python train.py --encoder_arch="preact_resnet" --model="contrastive image-text model" --dataset="rendered solids tumbling over patterned floors" --train_examples=195000 --image_size=64 --crop_scale_min=1 --horizontal_flip=false --tokenizer="word" --vocab_size=61 --loss="softmax" --embed_dim=256 --encoder_norm="batchnorm" --encoder_activation="relu" --encoder_depths=[5, 5, 5] --encoder_kernel_size=3 --encoder_stem="deep" --encoder_avg_pool_shortcut=false --encoder_widths=[80, 160, 320] --text_encoder_causal=true --text_encoder_width=128 --text_encoder_layers=6 --text_encoder_norm="layernorm" --text_encoder_norm_position="pre" --text_encoder_activation="gelu" --text_encoder_mlp_ratio=6 --text_encoder_head_dim=16 --text_encoder_fused_qkv=false --text_encoder_bias="none" --text_encoder_qk_norm=false --text_encoder_parallel_block=false --text_encoder_inner_norm=false --text_encoder_positions="sincos" --init="kaiming_normal" --residual_init="scaled_by_depth" --optimizer="adamw" --lr=0.0013 --beta1=0.8 --beta2=0.99 --eps=1e-08 --grad_clip=3.0 --l1_shrink=0.003 --steps=4200 --batch_size=128 --epochs=2.8 --lr_schedule="wsd" --decay_fraction=0.2 --final_lr_fraction=0 --warmup_steps=210 --weight_decay=0.3
Rows from block 7 of the image encoder, named by matrix and row number. Rows with one number belong to one channel. Each number is 500 + 25 x the weight over its row's rms, rounded and kept within 0 to 999. All counts start at 0. Numbers have three digits each. After the name is the row's rms in percent of the matrix's.
# convs0: first 3x3 conv (encoder.blocks.7.convs.0.weight, 160x160x3x3), inputs 0-13, a 3x3 kernel for each
# convs1: second 3x3 conv (encoder.blocks.7.convs.1.weight, 160x160x3x3, transposed), outputs 0-13, a 3x3 kernel for each
convs0.113 104:458498507441505502464490492417465489447473500479497508494458488458468475497488498457456463468464469471464462490547551485516518495513513498512533484510527497507512490461472505509517509522515441458467468494484455467480475452478486479475447443439466468460465455463502480472508508508487445451526500483474469449475446465485477484513492489560532522551543518502482490505495499493488484
convs1.113 097:513510513514516529502515535503488487514497488504498493529560551521544546497520528431454476479493498504507508514513532492482494498491501481456486483477493502505512555580567536541535502508504506493475473484468458462469543528511504503509489495509463476498495513521500500509503528530496513516507509502513498530510503502481476487476508505498519533530547535536592589529559575490506517
convs0.114 098:480495494492497516483478521460425447495498478519506497515544497489511534489466499482486490490496496485500521488509508496509529505500514496499484511508521489512531487511506489502511524502474481507495507510519496504511491492492471492479484481502507508506487496519486496536484481492509486484516501494485467468499463486519495489500426406500447446585541479516494473536495498515510506
convs1.114 098:483450489493466491507473511495520529529539565543563543474487483507524506507534517503492496481477491491485492458449478477445470497474467497477535511490500512493482509571549501548526500492494508487518510496467498508458506517509493509508487483494509485497495474478481456448491502502478497502488502502485514558495508543485495510482543513503507462489480456490517484491498515444473515
convs0.115 106:480512514469502515480505504487505508458482499467467499496488482510502494541520489496487496508482487503488496481509530481494503474490499500543550481503507486489489498502522466477475492477492484480473473469482477475460497468469458440462498471474490477489514492490501497496495486497508511496526531502499494495478432449477455475539556533528524510519502495486489498479498496491504489
convs1.115 087:500493498504499508436452485513514515512506501499498489505523486508536514510553554457460443498502511487492523515508502496491495492472479489486515484475492484468493516529496515528514504518530487477444480479472448448489519494475497498494459477498483486480497501493489486499505497505502490477493492483498495510517509510499496505534571542518561542503523500541581569516549550469519514
convs0.116 100:505507457501500458453470479490497500495497499522515504491466532479474522484528528516488497506495496519512496439438479460466474473461455479491509460467488464469484519490523481473520472494537529516491526504461505489474507531504489498499446464496447427507474496518536533524482492487479487503486495501462495520471500518506508518496518487528540499524549502501467498469496512488503535
convs1.116 112:489477485498514543509543564488504487484477489463456471493475421483465433491462427493503515488501511452464493510491499507493504525516512514470478523483502518505525506494450493494493490469468470470476460488531449505543503498519514506527492490502502509495505500480467452467506483491500496495505520504485498500478487507464489513456470496470498513495499505471494495501527510496504486
convs0.117 101:504515513478471484499479468507476490491447463482475480494508500481492497458483479487496515441457471458466486501499482494486478501493483501508515500517505485511504507533516502481487480479484480493491483453452515461468485496503496527518494507509471479499471460489475485507455460445464485504494519541479455455485423417489463471486500528498489508498482487514518500503506501508503501
convs1.117 079:526513512511493510471450459553538524543518509512502508524532558535547560520540581534510511515492501497496515491503510493495501511498499520506522506492529492469484502500510508518547478510539490502486526512498500494484531487492509484488505494481570535522522507532508499535493480487482471489494503500505499497529516515505496515476540510475506507476490488498517519492516516474500512
convs0.118 102:488451449503508500513505511474515515476504514468471497512515518494475505504487509517517504508514521490481494478500498474482470456447431480501496458471472450447453518521522509503490516502496494513510482504516476468473515497501486480486485471473501514510503507521508491494504508544456459458458458456491513514494505527455485493519496512508483477507493465479454489491463488487460499
convs1.118 107:504509489516511485449444433456425454500485501515495501436442462479474477504499495488487489504508510507508503539539535529533545535533535539548551527543537511521511487505500507512506512500477493501505536528511526534519505503502500497512502502508499483473511504485547536502487471464497494484535514505491467453552517491581550504491499502491483501490474485495492492516524544487524548
convs0.119 098:516489441502512490496500503483517540473523539474481502510529530484483494484462512512527520490506519467474509498516502517526516502504502491513484510538529498504500481478470475497467508492483492520516497505534489512531476493504462497496486491512495510512475502519472485509487454520513446504554489477492516527511508527500502520513434462503461477527483490507477488480501513505504522
convs1.119 109:512511492491481461476456452513492504520507540493500546521518459542516471528519503529523513524501494506489476471485493510511514520505497495505501505504506513482473506537531546542538511501518484483504511489473507486470527516534496494528496468502508501499526499484519496483484516539507518538504485524498483492526495482527487459497525578447458531499452499483499499508514536489471507
convs0.120 098:474501512507527517489515509445482482509532540510535513483488496471490502498497503425441448460479474456457466495542530504523541502525518481514481529552538523549525502498492492511513465494489466485475459457485511464472474479459460470452465444447457465465487484471494482479476443427502483467515491456474489484475466483499497477500491474522501484482473444498501499510537541512509524
convs1.120 093:479473474495484489501493488506485486548523531540525515516515500551540520526532522461472491500505504527539529466454446462449440474456437468414436493460458506488473533524502528523526491490508523499520536523502504509518537518509524519527485481509464464492505502496495503490539528501530539498541547502495507540518505519512503502451484493494508506510519531468487487481492520458481509
convs0.121 098:501513478500486481491463468535513493505478466511503495482500493489503531494470519475501519469521539455474500506518504518511500505498493500518486504502487493495472532526506497485490531509503493487519496509528472488500457479496449495513458474501479512519471503504464457480458458550490469519530480447533475477520469485519496513531486498538500479517486479470485495488508499501499502
convs1.121 093:480468527532513508533509471441484502456500518430474516533505471554506461545501480511500465537510445514487421479494493490501501525501495460480528500486529537491517489493504509532524477506510476460514556516497516500463510531511509521527516499511483459419512499434531519424470501574542524561554486506447477500515509519475489510464495541495504539479477513471510479502537525438463469
convs0.122 105:520517541510511508507520532510493495488463467482473491507501508480488504473474499482470467490484481504494469504511504484493482471483470512511512495489493485486496504509516477480498458465500498482497509503508506500513435437443468464445473460460498491491497497494502500490443449464419447439475468477479460468470446488497480520475454478493478486512490500506488504465476484472477499
convs1.122 109:523513518524521529498497499501495515494493502480486487499507508493505499510515495489496478497502491487485481579574580560552567570562577540540552528530557512518543522522526519521525512515505499494468505500482493492476503503506526516517532525523530518505530517508537527516476476472499490476512485470477480477500498497507496491437479491477502515460492506503513549516530554521539546
convs0.123 101:498508496499510490504490465508504499494485481482459441441446450486509504521523500484493510489464486481469462497510516501502510470473469496514501486499484484467458507471481483496502501497508506507480478500481489512501449471509450444462465486474471486499492482469498493479483489508507496501500504506569513495536509495521496481531510483558499501520490505480487450488496475501491473
convs1.123 099:478462461493505515492492524454463486485496498495482500488519544503533541502544540496469504521483506553508512510514505517502494514502514515500484522506495509497525485499517515530530498511507499476439507472467513464467489491505504498488508483471503502528477474517513497522487531548466489530506504514479458467470453479461425468473521501487502511503529541489505516495518507495501497
convs0.124 103:491499513487503497495496492501519525482507507483487494469452502457460485490489500474488496488456463453452458522561548511529533493513519549545542527540531494498503495475499500501517495504506489487478489489476474500496458436485438443449441443465443443464463450457467466497477477498449454478481462487531488469515499478515509488505487477515515521523535537481471482488483477487487491
convs1.124 096:508500501495499507476498510498487500508514514503509510531548537522539535516540533487486482513507507518508511532537544505507505510504502510507510493512502475498500540557549530539535516523520496480458487479468497471484516503497499497499475469487515513521523516525508502499506514518504503521501490509470459485491485489473465488472493507473489509506515524553577590536572578508537533
convs0.125 099:513523495534537510522530517526521493506504479502484474495467458493487498493505503483470483499485507533495503469491478496496491497487481470478450480488467493488462506451428462456504476490521517504488504476473505501498525503510510500497501508505493488496515504499511485483531499520514492512498462459536526473507486465491477470507480481505478505485489548490487464504507492483474486
convs1.125 094:460497487459511519488517531514500487530534535499547560487485497453493506514518491507506505516501510479464485511495476510476475513502499545485482505486450456480509508478495532513504519525502499472496470456482446460492512529528507503517503499511511478490513482509510489521509532558503514535523523517496495482469488501480515535503486505498522510483507480425476491474505498473514496
convs0.126 096:500495502492489489485495487503493506484489486506499497505504507506493496484474484471450457469453436452457430500502499485480484478478480502511510492496485486499500516491513493476477492479466468510480500513492508509479495501518493489497484468475471443421469434434474439437478446450483453481466456495498497505504498492519498492500480511506502500530511512498486496491497502487497502
convs1.126 079:518513511513508516479462466535514508518509505489485504499512508478505512507538533499492488501495489500502508516523537534542552542537543534518548542538556516505519478507524511529552499541539506503504523509505505493482519518499517519504553527499522504500519506506527501518475469448482481467506486482483506514491500503489477485487505513479497510475493489490514525500543543459517548
convs0.127 102:519516505530497494511495505425460476440490512461499514467497527478494513514519537500464497519463470504486497521516500497491479485469464496522522484490487471483464492463516497502537520520527498471488480473492472489503538499481491460491504499508508453489500490500515522523537488493495493566514519560497486499499510533499512503536527491552538502516487499477529532478509498470480455
convs1.127 107:489480506478463511475460498551517469556528489520500491534533502529526515505520495515468486499480501507491486514501485503475478478465472514471471526473492514491518526522488539552511530536507532493493512469534476464518528513497522499501492477475544515482531516491505509472546503502510480523482480533550514473528495474474472484481511513503523529503521528470519535494562547508522507
convs0.128 096:476510516467481508477470497475487510487474508498506508450518526446473534495435486511496502528494478547502474497502506487476506481452498483503500453476504425439485481524523468484540523502521464502548458470507485483478502495502497511519497503515494487507504475500520493506531470458544509444502506469461486506480454502501503499531503468532496490547507498511511514519519515526511517
convs1.128 102:523530538522522510515511503477504515479473494495490456481423453500460437503487484469486532480494528482488505492474484475458501506490507517536534479517540511510506541477473528490449500463446500486531534477490553537480499500470509508486512504502493471522466455503466480506463502502412490520491502547477490528476447502516506484491512520493476498467462476539541495503525519459494517
convs0.129 101:510507507488488495481496492487504512460473495449444484501500517484502510484477492486476457495483459503484460480474483471472472468459448492492497485479479467473472502487501467475476457468478517527512510518496529517519497501506506511501471470463523504503509496487498484484482464477450445465472476477479501523468450499492470525490497511487490500502486502487493500479486489481487492
convs1.129 105:523506518515505525480458484510504501480473488491481491464489472476498487498512507497496492497497498488484500523534548541549570558561575522508530521515543510499512490498486509520513506523514506506495508509497485477492500506507502512514512517512498483469512500496504505512476431421495456442505471469492496488515514495535507499480495484498509499482502496505515505517543533482529519
convs0.130 097:516519530541520520535512516481507523479494509502509512465462445496501497490489492502506511491499506476489494475471452492484483525527532492479452482467461521518521482488464468504477493527504466485511501505513498486517484444473521510495531535517495477498491506502476493491506509519571590596471475487480511507484500513465489508490498509443456489495510517511509493534516507506492458
convs1.130 127:457434431470471465499489493485484474525513494539521505489522551512525534508502504480473473508500486553554524501496496458447430437435427474456452492479458507509509509516521486493491504506513520489471505499476516500494519530546503499503495465468489512521537545543521526512481501520501510515468466480499489478522524494527530504480467465489487483493484467488495488512516525500506492
convs0.131 099:521498492496496469489501496517496476522501474515480431499469486502484487453480486504517520497495499498491500492499487494513507499503498493490497497514498493501484500482504489493533456511526508503516484476489459478494530506503517499492522506490516500503518490487523503496535533524539500493489466475503496507504476494497483485501462418481468503459499585510515492489476457469489491
convs1.131 111:489458452481477484482499507475474490484495499507524511489475484489512518512513513486471488490491511484488508540503504501491484468489470542501481500478460451476479554526497566546516508512488495491476505494506490506524495523517509515515487489501514508493507499499502490500526479510501499518515519521478490480476490502488506526546502462495489476448503483444504504496546527512557533
convs0.132 104:478485513451480507476468493484499487451480494479484500476502523481511517498505507477486482500466479499460466493518511495498506499502507496521519491519514508508507480455490460479505475472487453432445471447438465433449502466483486477501475484500503492499508491520504497519507499495523502513545553553501470435467428411466437463539493477532532495518510483438465516481497510480498469
convs1.132 090:522511524511514544463483520523510497547532522506499489488508475507529502527542533494492480491492496483479494482491501477483501474479502488474498477477502468471500505532514539546525543534528555539525517531525477491499511514500483492492501503523485505487477502481458475461529500499517488481497478469559537529567550526517504500507511517492507509519522507525557546508524523473480475
convs0.133 098:528509504525495493502485502505480451488471459478503502531482438504490497500499490459447429478525510497541524515524515520533518520517510499451452504469466503492493542487485519465483500476507478489476505503470499513498460456493474483500479508505469490448484535497486512491436500519452536580423457508508479463519499480512522518533501517540488487531435446540505481525486488495477501
convs1.133 109:522509478557531513544516522464487507493508528504512545505522474476505503524560529529526470503536479442509476533517516516508494493497505521494520528495488478452498489501516476511532501527510518525501474482480484486525496530533529508507534519498544550508525561527488518482518501466552510454509501462490501475477497477477486489451483481526535518510511499439468507489508497488479491
convs0.134 102:495491493466482467441441454545545538499507523435418452500495502463471483501506500525519518479459498470458469523510500510519504490492481563542531527553520475476480476476497475481509497485502497496533443439496483450458496473493468463465472480492520500511489487511473474517486480477478491489488503505452494515475472504476459488516498525493509525515543532465470496480475501466491506
convs1.134 105:516537542483505529458475499555542536541538535517523527476494493495515525515550567525515513531509508513503496502517523502513526496492504527559550477522540439469498479499497517525530545535529566540498555527518553523532491508491479484475469479485500505505520516505507501497509483466527508486518499470532511485569530493539515493527527519470458459495484482526540538511517510498529504
convs0.135 106:519527504518510490497503493491497480506516514487494500494495506495508496495508501466406415418400438420455501514523512509502503497504513512530502500503488496492482502506511501521511494485493528484476495467466500491481449460472437456493461495513380374398389395469431469500472465476492490493521524517510517486515516501515507480519502504496503529501512523501507517512513489483477476
convs1.135 071:503486479496479484470476501510503510536521510515504495513514507560562539563560545513496461527513515530517519519526526484499500501510505505483499450472485449484508508526539531526529543534528465467449493519506508504511535499453527510482520493484528504473538511508537521500533521511506493495516519503489480485488496482494476457480514543488495505478474492504532527501530538502543555